Weights of a small image colorization model.
Model: 2M parameters, arch edsr, activation relu, depths [12], widths [96].
Data: trained on pictures of board games with random positions, seen at a slant, 195000 training examples, 14.8 epochs.
Rows from block 5 of a small image colorization model, named by matrix and row number. Rows with one number belong to one channel. Each number is 128 + 32 x the weight over its row's rms, rounded and kept within 0 to 255. All counts start at 0. After the name is the row's rms in percent of the matrix's.
Before each channel's rows are labels from the 100 images, of 14976, where the channel reaches its highest value: "top examples" is what is common among them. Only what is clearly more common there than usual is listed. The data: pictures of board games with random positions, seen at a slant.
# convs0: first 3x3 conv (model.blocks.5.convs.0.weight, 96x96x3x3, each kernel summed), inputs 0-95
# convs1: second 3x3 conv (model.blocks.5.convs.1.weight, 96x96x3x3, transposed, each kernel summed), outputs 0-95

top examples: nearly full; stones on a line grid; digit grid
convs0.88 089 [156 133 142 160 109 112 159 157 137 118  92 117 111 116 125 119 107 130 120  96  80 117 103 109  95 112 105 125 108 112 209 138 142 108 101 110  48 165 144 123 165 178  53 143 131 177  58 115 129 170 177 101 106 122  97 147 101 156 136 159 170  95 104 109 159 129  96 149 144 181  98 113 128  93  95 150 108 119 142 115  94 153 197 143 143  95 111  66 128 146 188 154 165 125  50  75]
convs1.88 094 [159 115 123 133 104 176 117 117  84  92 116 116  85  79 107  94 141 135 154 114 121 127 154 128 105  70 186  96 163 111 140  92 168  95 125 118  97 127 155 185 151 154 131 111 169 105  71 166 179 110 133 144 113 102  92 148 121 108  87 151 174  74  90 136 130 142 128  96  97 153 195 123 117 183 105 119 108 154 194 178  80 145 201 126 142  98  75 100 115  91  65 165 120 111  92 107]

top examples: digit grid
convs0.4 094 [139 115 179 183 150 110 152 106 164 122 170 128 114 141  90 160 133 102 139  92 105 130 117 109 192 124 149 111 163 147  94 157 168  85 116 119  60 178 155 107 113 143  72 105 130 152 126 159 119 128 152  88 167 130 103 147  45 103 170 122 131  95 125 181 128 134  89  99 111  68 152 115  85 111  73 187 154 131  94 140 100 182 190 155 173 129  92  78 141 130 138 113  70 158  94 125]
convs1.4 096 [121 190 130 121 149 162 125 181 162 156 188 130  88 143  33 124 124 158  91  87 140 131 125 183 120  86 193 103 148 139 155 107 163 110 119 156 132 157 126  79 168 141 156 135 174 102 168 157 111 121 114 175 139 143 112  63 138 128 182 126 165 136 121  86 178 132 231  82 123 128  88 126 166 145 121  89 114 135 109 137 130 115 100 138 159 147 126 145 167 112 146 157 179 118 106  92]

top examples: stones on a line grid; nearly full
convs0.50 167 [169 140  72 180 117  98 138 153  83 128 114 130 103  75  77  70  66 148 159 103 176 108 176  53 130 174 113 146 128 128 197 136 128 111 125  78  91 130 127  98 131 111 118 113 118  79 113  88 182 147 209 126 116 102  63 175  90 140  93 127 145 112 135 127  90 101 112 100 141 146 137 110 187 192 140  99 107 115  67 110 146 152  93 129 120 135 127 156 148 131 159 121 144 109 119 115]
convs1.50 157 [ 95  93  97 147 114  76  76 122  91 126 124 152 133 122  87  78  88 139  82  77 136 101 120  57 133 137  77  99  89 111 119 111 128 116 142  83  94 105 118  31  93 106 101 152 110 135 118  96 198 129 114 135 112  95  48 142  98 111  85 143 113 124 116 147  69  93 135  70 125  89 120 119 147 168 104 120  95  80  96  83  87 129  82 116 138 132 134 118 102 110 120 137  80 103 109 175]

top examples: stones on a line grid
convs0.67 114 [122  91 101 123  72 128  99 132 156 139 109 167  91 116 108  89 129 120 135  66 136 100 108  91 141 110 123 117 133 114 130 107  84 195 118 171 112  63 134 124 173  84 119 131 159 156 255 142 145 116 126 133 100 122 108 129 151 134  90 100 151  89 139 175 144 121  81 112 102 133 103 156 150 100  61 137  98 215 143 150 106  84 148 125 144 137 105 137 123 133 119 116 138 171 109  55]
convs1.67 101 [123 140  74 158 105  64 132 120 131 135 136  73  53 186 118 136 118 114  61 179 115  98 119 113 203 172 107 143 106 104 130 132 138 128  91  96 133 161 107 202 107 118 105 185 164 147  92  85 163 130 202 114 129 125 160 118 169 101 139  95 101 163 140 112 108 134 130 112 101 177 168 144  99 149 110 125 155  77 159  70 107 124 183 138 149 110 180  83 111 150 120 117 105 142 101 139]

top examples: nearly full; stones on a line grid; digit grid
convs0.26 087 [113  86  96 110 151 171  87 100 145 124 175 107  56 109 129 148  62 127 114 150  98 101 137  99  80 140 159 113 150  83  89 159 114 155 127 144  52 171  58 105 113 105 118 164  75 107 138  93 136 134 121  88 147 126 119 133 110 218 141 124 101 109 141 136 112 136  58 187 135 109 145 130 141 103  92 105 159 102 147  97 109 170 123 143 140 128 148 110 134 177 152 107 195  76 181 110]
convs1.26 081 [134 175  94 160 190 105 196 161 139 182 154 126 124 132  63 130 121 105 114 121 170 113 115 145 138  81 130 145 201 159 116 134 129 152  92 141  92 132 121 126 126 109 150 141 116  66 189 156  89 160 189  77 104 109 152  63 148 143 137 107 100  81  79 141 117 161 158 105 114  63 130 157  68 115 102  86 139 140 157 107 125 195 159 149 179 152 150 153 130  78 146 115 118 126 120 114]

top examples: stones on a line grid; digit grid
convs0.49 117 [127 169 138  80 128 106  87  89  98  89 118 172 171 118 184  78 105  94 193  87 103 153  95 128 124 144 132 183 106 183  86  92 121 207 148  91 104 136  94  92 100 153 108  93 101 152 177 111 132 144 109 155 143  93 140  87  89 100 135 124 143 163 135  98 109 125 134 128 118 145 134  96 173 126  84  94 171 132  70 151  96  96 135  98 149 131 186 209 170 128 137  89 129 111 144  93]
convs1.49 110 [161  97 128 192  87 114 130 109 129 135 131 109 194 149 114 139 138  77 132 135 133 150  71 170 186 165 166 154 123 134  88 143  79 136 147 114  98 118 142  97  82 157 145 241 122 121 206 160 184 114 125 139 127 141 111 118  58 107 132 143  81 128 116 143 165 131 129  94 131 116 181 144 139 172 130 109 140  89 132 146  94 122 144  38 151 133 110 153 141 144 124 151 191 116 103 122]

top examples: digit grid
convs0.86 094 [133 128 128  75 133 133 110  57 100 173 128  89 138 111 144 147  99  97 180  67  88 174  88 131 106  88  72 142 173 111  78 120 133  92 118 106 129  97  79  93 115 188 108 133 124 164 139 123  93 130  82 111 123 118 146 125 115 111 209 134  90  86 135 148  90 137 158 143 133 132 114  94 160 102 144 119 133 120 154 193 103 153 143 182 104 157 197 110 103 198  91 123 137 129 196 107]
convs1.86 089 [ 77 118  93  82  56 126 150  80  87 101 124 131 140 151 229 146 169 152  72 140 152  89 194 128 154 125 142  68  70  99  87 167 153 120 140 155 143 124 133 156 160 158 155 126 112  91 180 161  87  83  87 101 130  73 134 126 152 147 151 146 151 130 161 133  90 125 122 123 147 102  90  84 150 158 189 122 141 154 132 124 125 101 127 146 144 111 164 115 125 131  89  84 132 194 150 143]

top examples: discs on a green board
convs0.73 094 [119 221  90  53 126 113 134  79 132  77  76 145 108 168 148 111 135 118 122 111 124  96 163 121  76 199  99 131 130 151 106 101 138 143  96 126  94 108 138 146  97  78  98 164  89 136 162 105 128 137 179 142 138  88 132  73 154 167  80 143 121 100 115 139 100  80 124 120 116 149 120 163 131 117 149 157 120 168 184 180 114 148 129 100  97 119  89 104 119 180  99 133 136 117  65  50]
convs1.73 100 [122 134  76  87 180 109 151 115  93 100 129 155 158 185  97 127 112 144  99 169  73 136  84 121 140 134 109  71 158 100 131 130 120 148 143  99 187 127 140 136 166 112 105 115  89 118 107 143  61  97  69  94  92 111 123 151 178 109  76 125 143 151 183  88 101 146 133  98 154 140  84 128  99 127  85 136 179  48 129  69  97 105 120 123 156 156  75 127 150 172  88 105 140 116 157 189]

top examples: discs in an upright rack
convs0.36 097 [ 98 147  74 120  98  60 155  77 111 122 146 123 123 183 118 107 159 131 135 102 111 158  85 111 120  92 123  97 140 196 130 123 169 139 145 103 104  59 157  89 121 171 140 114 180 115 101  96 159  60 110 167 155 114 147 105 109 135 110  89 151  69 132 157  64 153  98 112 172 109 148 122 129 172  96  73 128 127 152 171 111 130 156  81 133 150 109 145 177  75 112 100  69 106 146  76]
convs1.36 104 [107 114  82 128 147 122 201 128 156 118 100 149 121 148 199 133 111 159  67 112  94 132 127 175 126 141 132 149  95 138  70 147 162 157 150 154 126 127 169 147 143 154 172 122 183  98 151 117 149 133  54 130 139 148 137 161  96 140 140 119  75  95 145 118 167 107 157 131 128 121 212 143 136 210 146 157 109 101 150 207  88 120 156 157 136  73 119 136 197 148 117 138 107  99 180 146]

top examples: stones on a line grid; nearly full
convs0.18 083 [129 112 115  92 130 151 110 144 122 137 152 144  71 125 116 117  62 126 147 129 102  88 125  77  99 140 118 110 154 126  99 133 159 134  92 162 149 196 150  97 128 134  79 164 161 150  90 127 137  81 140 124 161 170 172 163 119 108 115  60 108 100  91 100 108  91  61 135 110 168 123  85 140 140 144 194  86  99  75 109 100 183 102 116 173 149 141 139 107 145 196 122 161  82 133  39]
convs1.18 083 [122 132 132  86 148 111 121 203 133 116 136 129 132 146  97 147  88 144  96 137 150 134  87 137 186  99 104  90 145 171 183 121 175 108 122 101 118 122 147 142 136 137 151 134 104 138 204 195  92 143  76 180 136 164  90 144 129  99 115 159  93 181 166 119 141 121 111 150  79 177 156 169  43 114 159 142 105 117  97 135  90 129 105 132  73 133 161 199 178 167 134 175 160 143 159 129]

top examples: nearly full; digit grid; stones on a line grid
convs0.51 088 [139 155 205 183 117 118 116 167  81 143  95 129 220 130 175 133 109 153 122 121  88 106 100 127 132 133 118 110 137 126 162 193 145 123  89  93 109 158 145 146 134 138  93 109 115 122  97 139  74 167 115 154 142 105 118  74 147 126  74 145 154 119 112 141 151 137 112  89 180 163 111 117 114 159  74 100  95 141 168 120 118  74 123  71 199 162  93  82 144  63 112 100 117 133  76 174]
convs1.51 093 [ 98 123 146 116 149 102 131 114  92 103  45 122 111  64 159 152 111  90 138  81 153 108 127 177 106 177  63 156 148 137 100 120 147 147 153 153 125 135 119 143 157 143 109 118 164  85 106 135  79 126 132  73 131 191 130 111 162 124 102 141 151 110 119  92 175  96 119 187 111 132 107 102  82  44  36 123 144 166  80  83 131  75  88 133  95 141 141 154 139 135 135  72 136 124 126  96]

top examples: digit grid
convs0.34 105 [ 97  69 136 164 177 110 106  67  84 204 111 130 172 158 153 139 117  93 154 159  66 113 166 136 170  83 152 115 175 121 129  89 159 150  53 121 160 101 126 122 170 123 102  83 172 147 150 108 132 110  90 102 108  82  94 130 160  92  89 190 101 123 108 100 161 148 127 146 145 187 168  95 122  74 121 121 131 131  99 106 175 110  90 131  74  81 133 135  87 155 131 106 119 135 126 120]
convs1.34 095 [ 99  72  83 129 108 112 127 107  83  93  75 105 125 131 167 114 107  85 120 152 176 200 151 159 138 159 102 163 125 111 111 195  93 142 151 107 155  82 116  82  85 161 135 125 115 129  86  71  97 120 136  76 165 156 150 104 130  96 158  65 101 132 101 166 153 149 102 112 174 125  91 153 145 142 115  63 153 148 109  94 213 122 183  86 114 109 124 171  95 124 119 138 129  83 139 145]

top examples: noughts and crosses; nearly full
convs0.85 079 [164  95 127 127 134 109  81 160 117 113 159 128 142 119  90 147 161  92 135 167 150  94 163 142 137 190 115 153 141  98 232 101 106 123 154 180 115 114 142 147  83  53 151 106  94 185  91 120 142  93 105 141 141 130 112 150 139 139 125 125 118  76 157 165 139  88 107 129  99  58 131  86  79 138 173 145 137 181 110 159 102 153  94 107 106 113 100 115 191 127  88 112 120 107  43 121]
convs1.85 087 [187 159 209 145 131 112 192 131 106 178  99 106  89 113 127  41 104 157 160  99 148  89 115 141 151 106 135 105 116 162 136 141 134 139 138 139 148 134  49 126 118 113 124 148 128  96 137 105 162  84 135 142  96 117 114 139  94 115  83 147 156 107 124 181  80 129  99 115 193 127 125  46 133 135  88  81  73 121 111 149 181 141 116 117 165 124 145 109 121 102  83 153 195  76 148 149]

top examples: stones on a line grid; nearly full
convs0.70 129 [130  93 166 106 186  99 158 192 146 146 116 120 116 135 129 135 101 121 122 106 185 146 105 157 183  89 132 175 131 100  80 165 157  79  91 101  94 159 140  76 129 125 119 171 134  93 127 129  44 197  48 143 154 112 118 123 128 123 131 121  94 130 136 122 178 147 151 156 162 127 125 131 155  81 123  73 159  88 118 158 151 150 116 144 125  87  67 146  38  94 113 114 153 133 147 115]
convs1.70 136 [124 116  85 197 148 168 129 115  98 131 158 173  78 111 112  76 153 141  99 118 157 100 109  90 147  69 128 161 111 112 109 115  80  85 166 129  55 119 125 168 104 110  89 138 110 121  30 145  91 104  88  75  81 164 121 161 164 131 156 144 139 137 105 126 181 141 140  94  96 148 140 147  59 120 119 136 136 113  95  60 110 145 131 149 139 107  95 137 103  79 150  88  70 139 137 143]

top examples: stones on a line grid; digit grid
convs0.20 085 [118 124 147 126  93 145 100 108  99 138 161 114 167  76 116 111 112 149 149  86 158 198  85 134 127 145 137 119 112 161 149 129 139 138  51 148  66 113 113 149 144 171 170 124 138 138 118 108 139 130 110 179  82 131  89 123 114 125  65 120 149 128 114 143 120 165 195 110 121  82  80 157 116 121 131  97 118 135 183 165  93 187  73  56 106 134  93 121  79 163 199 102 105 109 184  78]
convs1.20 092 [ 82 165 123  58 191 126 128 182 174 127  95 110 127 129 117 152 104 119 108 150 162  86 165 121 129 114 197 156 132 161 120 117 163 133 175 158 160 151 154 129 129  90 164 111 188 154 116 117  83 211 139 105 114 163 137 175 121 156  99 161 176 125 141 121 146 107  71 148  89 131 103 102 187  73 120 101 158 122  57 132 120  84 138 167 123 133 202  89 151 135 114 108 118 145 124 108]

top examples: stones on a line grid; nearly full
convs0.43 107 [156 135 109 166 132  69 219  67 177 131  85 130 125 122 169 115 116 143 154  60  87 119 108  79 146 130  97 103  86 132 102 126  71 141 150 137 108 139 163 212  82 167  56 103  91 125 183 113 132 117 131 150 172 106  81 170 149 113  97 125  77 121 148 123 105 102 156 126 132 143 148 116 160  92 119 119 100 108 162 193 121 131 155 167 150 149  82 121 126 110 123 148 120  99 153  89]
convs1.43 100 [ 89 142 113 115  69 109 103  80 112  92 105 124 133 137  48 110 120  83 100 162  90 163 122 183 104 135  48 100 169 138 138 117  92 120  93 165 157 127 118 191 121 110 114 165  95 125 154 141  96 134 124  70 172  92 169 100  91  83 175  77 108 103 112 163 110 153 140 183 123 126 131 110 104 158 114  98  92 148 175  93 158 127 107 149 169 120  43 143  99 163 120 111  90 128 101 135]

top examples: noughts and crosses; digit grid
convs0.54 093 [100 113 100  88 168 157 126  83  86 150 118 140 127 114  88 129  87 155  96  99  95 127 129  98 101 122 101 155 124 181 163 115 172 103  94  62  99 121 227 116 119 174 158 142 156  92 151 210 119  66 162  83 138 149 115 146 133  99 158 151 144 139 136 126  95 123 115  88  92 127 185  95 162 126  67  77 117 163 131 147  83 123 101 112 149 108 144 122 154 167  62  91 160 127 134 115]
convs1.54 097 [158  78  92 120 162 154 148  99 140 178  61  49 160  91 106  69 114 111 148  73 161 109 132 173 144 126 138 161  88 167 131 104 167 136 140 111 115 155 130 113 114 151  96 148 178  96  85  65 188  98 177  97 150 136 147  83  97 150 131 153  71 128 102 135 141 109 109 128 148  98 147 151 131 132  99 141 135 116  88 185  87 126  71 155 127  98  87 129 194 100 122 101 174 104 135 156]

top examples: discs on a green board; nearly full
convs0.71 116 [168 103 148 111 149  26 159  80 198 155 143 128 106 134 126 125 147 143  98  99 183 137 133  95 134 130  59 101 121 123 120 109 108 133 169 111 120 116 114 203 147 151  82 117 118 113 196  78 111 127 187 144 102 132 107 150 114  88 113 127 128 105 108 130 141 109 153 125  97 118  87  97 146 134 144 115 123 129 205 176  91 139 148 164 119 129  41  94 161 185 158 121 110  95 138  84]
convs1.71 105 [150 117 134  83 135  47 134 132 115 134  98 104 101 166 120 106 113 113 105 200  88 134 108 147 183 110  62 139 120 127 104 173 131 130  97 107 134 139 134 237 134 143  79 128 123 105 156  71  54 138 110 149 128 133 162 156 180 105 103 123 137 150 148 160  98  88 100 112 116 131  76 116 113  74  85 111 133  60 110  83  74 123 147 125 111 118 178 115  78 126 111 103  84 125 131 123]

top examples: discs in an upright rack; draughts
convs0.66 108 [168 116  89 134  58 116 138 173  85 136  78 156  96 134 102 122 115 100 122  81  79 121 138  89 150 111 159 122 164  75 132  82 120  86 108 154 117 131 108  76  89 149 135 122 129 111 152 156 141 118 192 150 143 107  97 170 125 175 147 112 161  89 165 166  90 197 228 125 113 111  94 148 139 133 136  95 141 123 111 147  80 163 106 127 101 128  92 142  52 106 102 135  91 135  69 150]
convs1.66 113 [113 140 111 144 122 204 148  97 105 107 114  98 126 152 113 121 119 139 123 137 102 106 130 142 160  86 189 136  85 126 143 130 165 102 187 114 110  90 127  91  72 143  90 160 137 134 101 151 112 168 172 141 170 144 205 132 112 102 104  95 128  98 108 155 126 119 147 158 166  99  80  86 117  93 175 123  83  92  90  31 152 140 114 148  93 139 131 129  18 118 115 108 104 146 146 174]

top examples: discs on a green board; nearly full
convs0.81 085 [123 133 167 115 121 128 102  87 134 151 152 134  77  88 132 112 126  82  83  69 148  62 129 129 115  89 140  95 113 107 133 137 154 131  45 114  81 174 200 162 125 100 159 131 114 125 146 122 148 151  53 131 104 149 144 161  91 166 123 152 112 122 154  98  76 150 205  88 108  91 151 143 132 105 100 105 166 152 110 156 134 114  98 126 145 127  46 105 134  63 139 108  81 157  97  88]
convs1.81 086 [130 117 149 105 145  87 166 135 138 106 131  95  70  91  78 137 100 133 108 144 151 111 143 105  88 140 163  97 119 142  89  97 149 108 143 167 100 115  32 146 118 154  95 128 179 100  77  92  98 194 159 107 124 143 157  97 101 159 144 143 180  98 116 121  80  84 118 161 144 122 103 100 105 111 181 167 184 177 171  48  75 153 113 177 115 148 143 141 152 115 117  78 150 161 144 127]

top examples: stones on a line grid
convs0.80 119 [155 166 105 159 117 109  84 148 130 104 116 121  98 100  81  52 102 140 208  47 119 145 137  81 125 166 143 156 137 139 129 137  71 126 102  95 140 141  94 108  93 117  55 140 129 104 173  96  71 159  68 126 101  94  67 185 106 122 169 102 180 143 120 140  74 109  62 108 156 126  89 112 168 147 132 121 147 128 132 184 130 112 154 104 126 109 123 139 110 137 140  90 147 120 165 135]
convs1.80 110 [121 164 114 155 109 137 123 145 122 150  85 125 146 123 102 129  49 149 130 119 211 133 128 127 127 204 167  90 131 128 140 129 129 175 138 134 105  92 126 154 117  55 166 137 167 136 187 107 201  99 159 178 136  96  62  99 121 136 146 103 200 152  49 144 102  84 120 105 117 171 116  99 141 198 149 164 118 115 191 167 113 112 134 132 129 143 149 120 121 164 154 140 127 138 137 139]

top examples: digit grid
convs0.79 083 [138 113 108 116 157 173 115 102 194 143 144  61 133 112 115 117  87 131 117 112 158 102 126 148 154  80  77 117 159 165 128  60  23 115 136  71 192  96 122  95 109 139 120 195 126 136 128 160 124 120 159 100 142 158 113 136  83 103 133 113 147 135 167 122  99 116  43 116 137 140  82 157  78 149 170 116 131 166 170 136  83 131 124 141 105  57 126 108  99  99 109 137 134 113 104 163]
convs1.79 077 [105 136 156  98 141 154 164  84 164 117  84 129 133 112 158 151 121 161 124 127 165 128 130 144 130  93 195  73  99  92  72 127 162 134 121 164  94 178 101  97 108 127 121 139 128 177 130 185 131 134  86 175 152 102 139  91 135 119 154 139  94 112  78 160 116 187 113 143 155 178 124 156 116 100  98  83 139  51 166 213 137 163 159 185 138 104 168  64 112 117 106 169 106 120 108  92]

top examples: discs on a green board; nearly full
convs0.89 108 [ 97 130 119 145  84 122 162  86 109 155 111 158 135 120 135 171 142  99 141 126 153 133  87 105 137  93 183 103  83 145 132  73 107 107 111 168 146 164 116 232 147 189 143 151 106 104 136 147 118  57  57 151  63 136 160 102 112 117 105 153 132 108 109 161 136  67 102 141 111 127 121 186 166 122 156  92 122  96 126 125  60  83 146 131  90 150 119  99 114 156 191 105 173 107 124 155]
convs1.89 108 [ 95 161 153 173 135 153 111 108 127 102 180  97 132  85 118 127 121 120 184 146  80  85 117  85 105 101 131 104 102 149 149  43 132 159  61  84 163  95  56 103  89 108  68 107 123  94  60 107 159 159 130 137 107  95 150 123 175  94 106 125 157 128 143  98  95  51  87 120 111  84 100  90 121 129 115 158 156 152 123 154  79 130 131  98  84 103 125 144 120 111  97 137 143  91 107 169]

top examples: nearly full; stones on a line grid; digit grid
convs0.58 095 [166  88 128 141  91 105 155 191  93 145 134 171 111 110 143 144 152 111 104 127  72  85 127 115 103 139 160 135 141 131  90 175  83  76  88 129  84 177 156  87 112 119 139 137  99 108 171 135 175 131 113  82 189 175 111  84 118  84 118  70  79 123 141  75 103  96 186 108 117  96 164 125 146 122 147 129  99 149 146 206  86 186 152 135 131  80 168 106 152 162 117  93 146 129  90 123]
convs1.58 082 [ 63 126 118 121 150 165 159 155  88 144 138 108  19 131 121 136 141 179 132 165 168 111 145 145 117 155 154 167 197 155 112 125 124 153 112 115 103  83 130 164 132 125 186  67 125 155 110 137 143 177 113 106 127 116 107 148 136  88 118 137 131 144 139 120 132 110  71 164 104 184 141  83 100 115 156  81 134  90 144 129 220 129  92  84  94 137 153 145  91 180 115 110 149 136 199 137]

top examples: discs in an upright rack
convs0.77 117 [114 150 103  75 107  82  85 152 130 114 122 157 110 110 205 159 111 112 198 167  64 138 134 135  88 131 178 102 155 151 189 157  93 163  79 138  90 123 178  93 100 140 149 115 157 108  78 151  58 111  75 155 113 100 110 115 114 143 101 124 160  73  96 118 116 166  99 114 125  70  97 142  91 142  83 141 124 102 124 122 107 135 109 144 134 116  91 108 199  95  96  99 144 102 175 147]
convs1.77 127 [ 87 118 131   0  76 111 143 100 153 114  87 135 177 128 179 115 140 134 134 165 105  79 101 112 193 128 201  95 162  97 196 123 101 146 103 161 118 114 132 138 109 142 117 160 102 139 136 119 109 122  98 134  86 130 157 155 173 119 100 102 112  98 109 160 183 114 163  93 116 157 112 111  84 186 119 136 147  98 114 141 120 151 146  77  86  96 114  99 159  84 128 106 133  81 157 108]

top examples: digit grid; nearly full
convs0.15 126 [191 144 166 127 101  95 159 112 157 135 103 107  72 144 139 110  95  96 164 119  98 115 171 116  75 123 136 122 135 178 101 108 163  86  65 115 113  94 136  70  88 164 191 106 105 165  79  52 146 115 200 169 140  87  81 127  91 123 132 144 140  88 111 100  83 135 118 149 162 130  90  80 116 153 151 139 135 172 168 119 144 138  83 121 162 132 148 119 100  97 120 101 201 128 117 155]
convs1.15 119 [138 172 130 141 116  53 134 130 133  89 108 122 129 143 142 108  77 107 135  98 119 113 106 178 133  87  44  83 107 154 115  94 173  79 129 161 165 133 152 159 106  85 144 111 110 125  24  73 144 141 117 132  82  91  85  95 109 132 137 119 110 103 200 199 103 112 155 128 122  98  85 139  58 113 168 120 117 165 142 131 190 119 113 137 139 131 130 148 112 182 158 101 123 134 119 132]

top examples: stones on a line grid; nearly full
convs0.53 096 [124 150 107 116 176 102 127  65 147 132 158 126 151 133 154 174  82 114 131 122 148 120 161  97  77  99 102 158 186 155 126  96 117 174 127 126 114 215 138 141 141 146 189  54 102 106  86  79 178 121 146 113 179  91 112 171  87 171 102 104 120  88 142 112 118 120 172 126 121 102 107 131 118 125 146 125 137 171  75  91 120  83  73 171 165  86 167 174 126 123 144 103 110 125 161  71]
convs1.53 092 [161 117 114 133  89 120 174  91 150  96 109 114 125 107 120 120 125 105  67  86 124 128 123 154 138 110 130 131 141 111 103  97 129 130  64  68 113 138 106 184 141 136 106 114 162 138 106 118 139 121  73 134 163 152 134 118 135 131 101 136 137  99 139  67 173  98  89 188 147 129 213  99 159 142 110 115 122  93 145 127 141 155 115 191 120 116 180 137 113 171 195 130 250 176 164  85]

top examples: noughts and crosses
convs0.29 090 [122 128 125 165 172 149 141 176 102  99 132 141 129 122  78  92 134 156  72 188  50  94 138 154  97 146  70 162 164  97 144 163  68 120  58  92 138  98 135 174 163 103 146 144 151 133 125 115 143 153  51 126 140 166 109 131  68 101 127 124 187 131 157 107 147  68 116 169  99 131  99  88 159 164  98 125 173  85 137 140 116 147 113 162 122 153  95 102  99 121 120 112 164  68 139 103]
convs1.29 088 [128 162 145  70 136 108 105 139  96 123 140 169 129 110  71 124 164 144 172 140 168  60 191  77 108  94 112 136 192 113 109 133 148 130  82 148 123 104 160 187  72 135 127 136 129 127 117  47  54  63 121 140 135  94 126 110 120 134 151 110 196 142 193 174 120 127 114 152 186 114 135 147  94 127 181 156 120 114  94 142 146 114 178 138 147 114 114 104 136 122 151  93  81 116 139  89]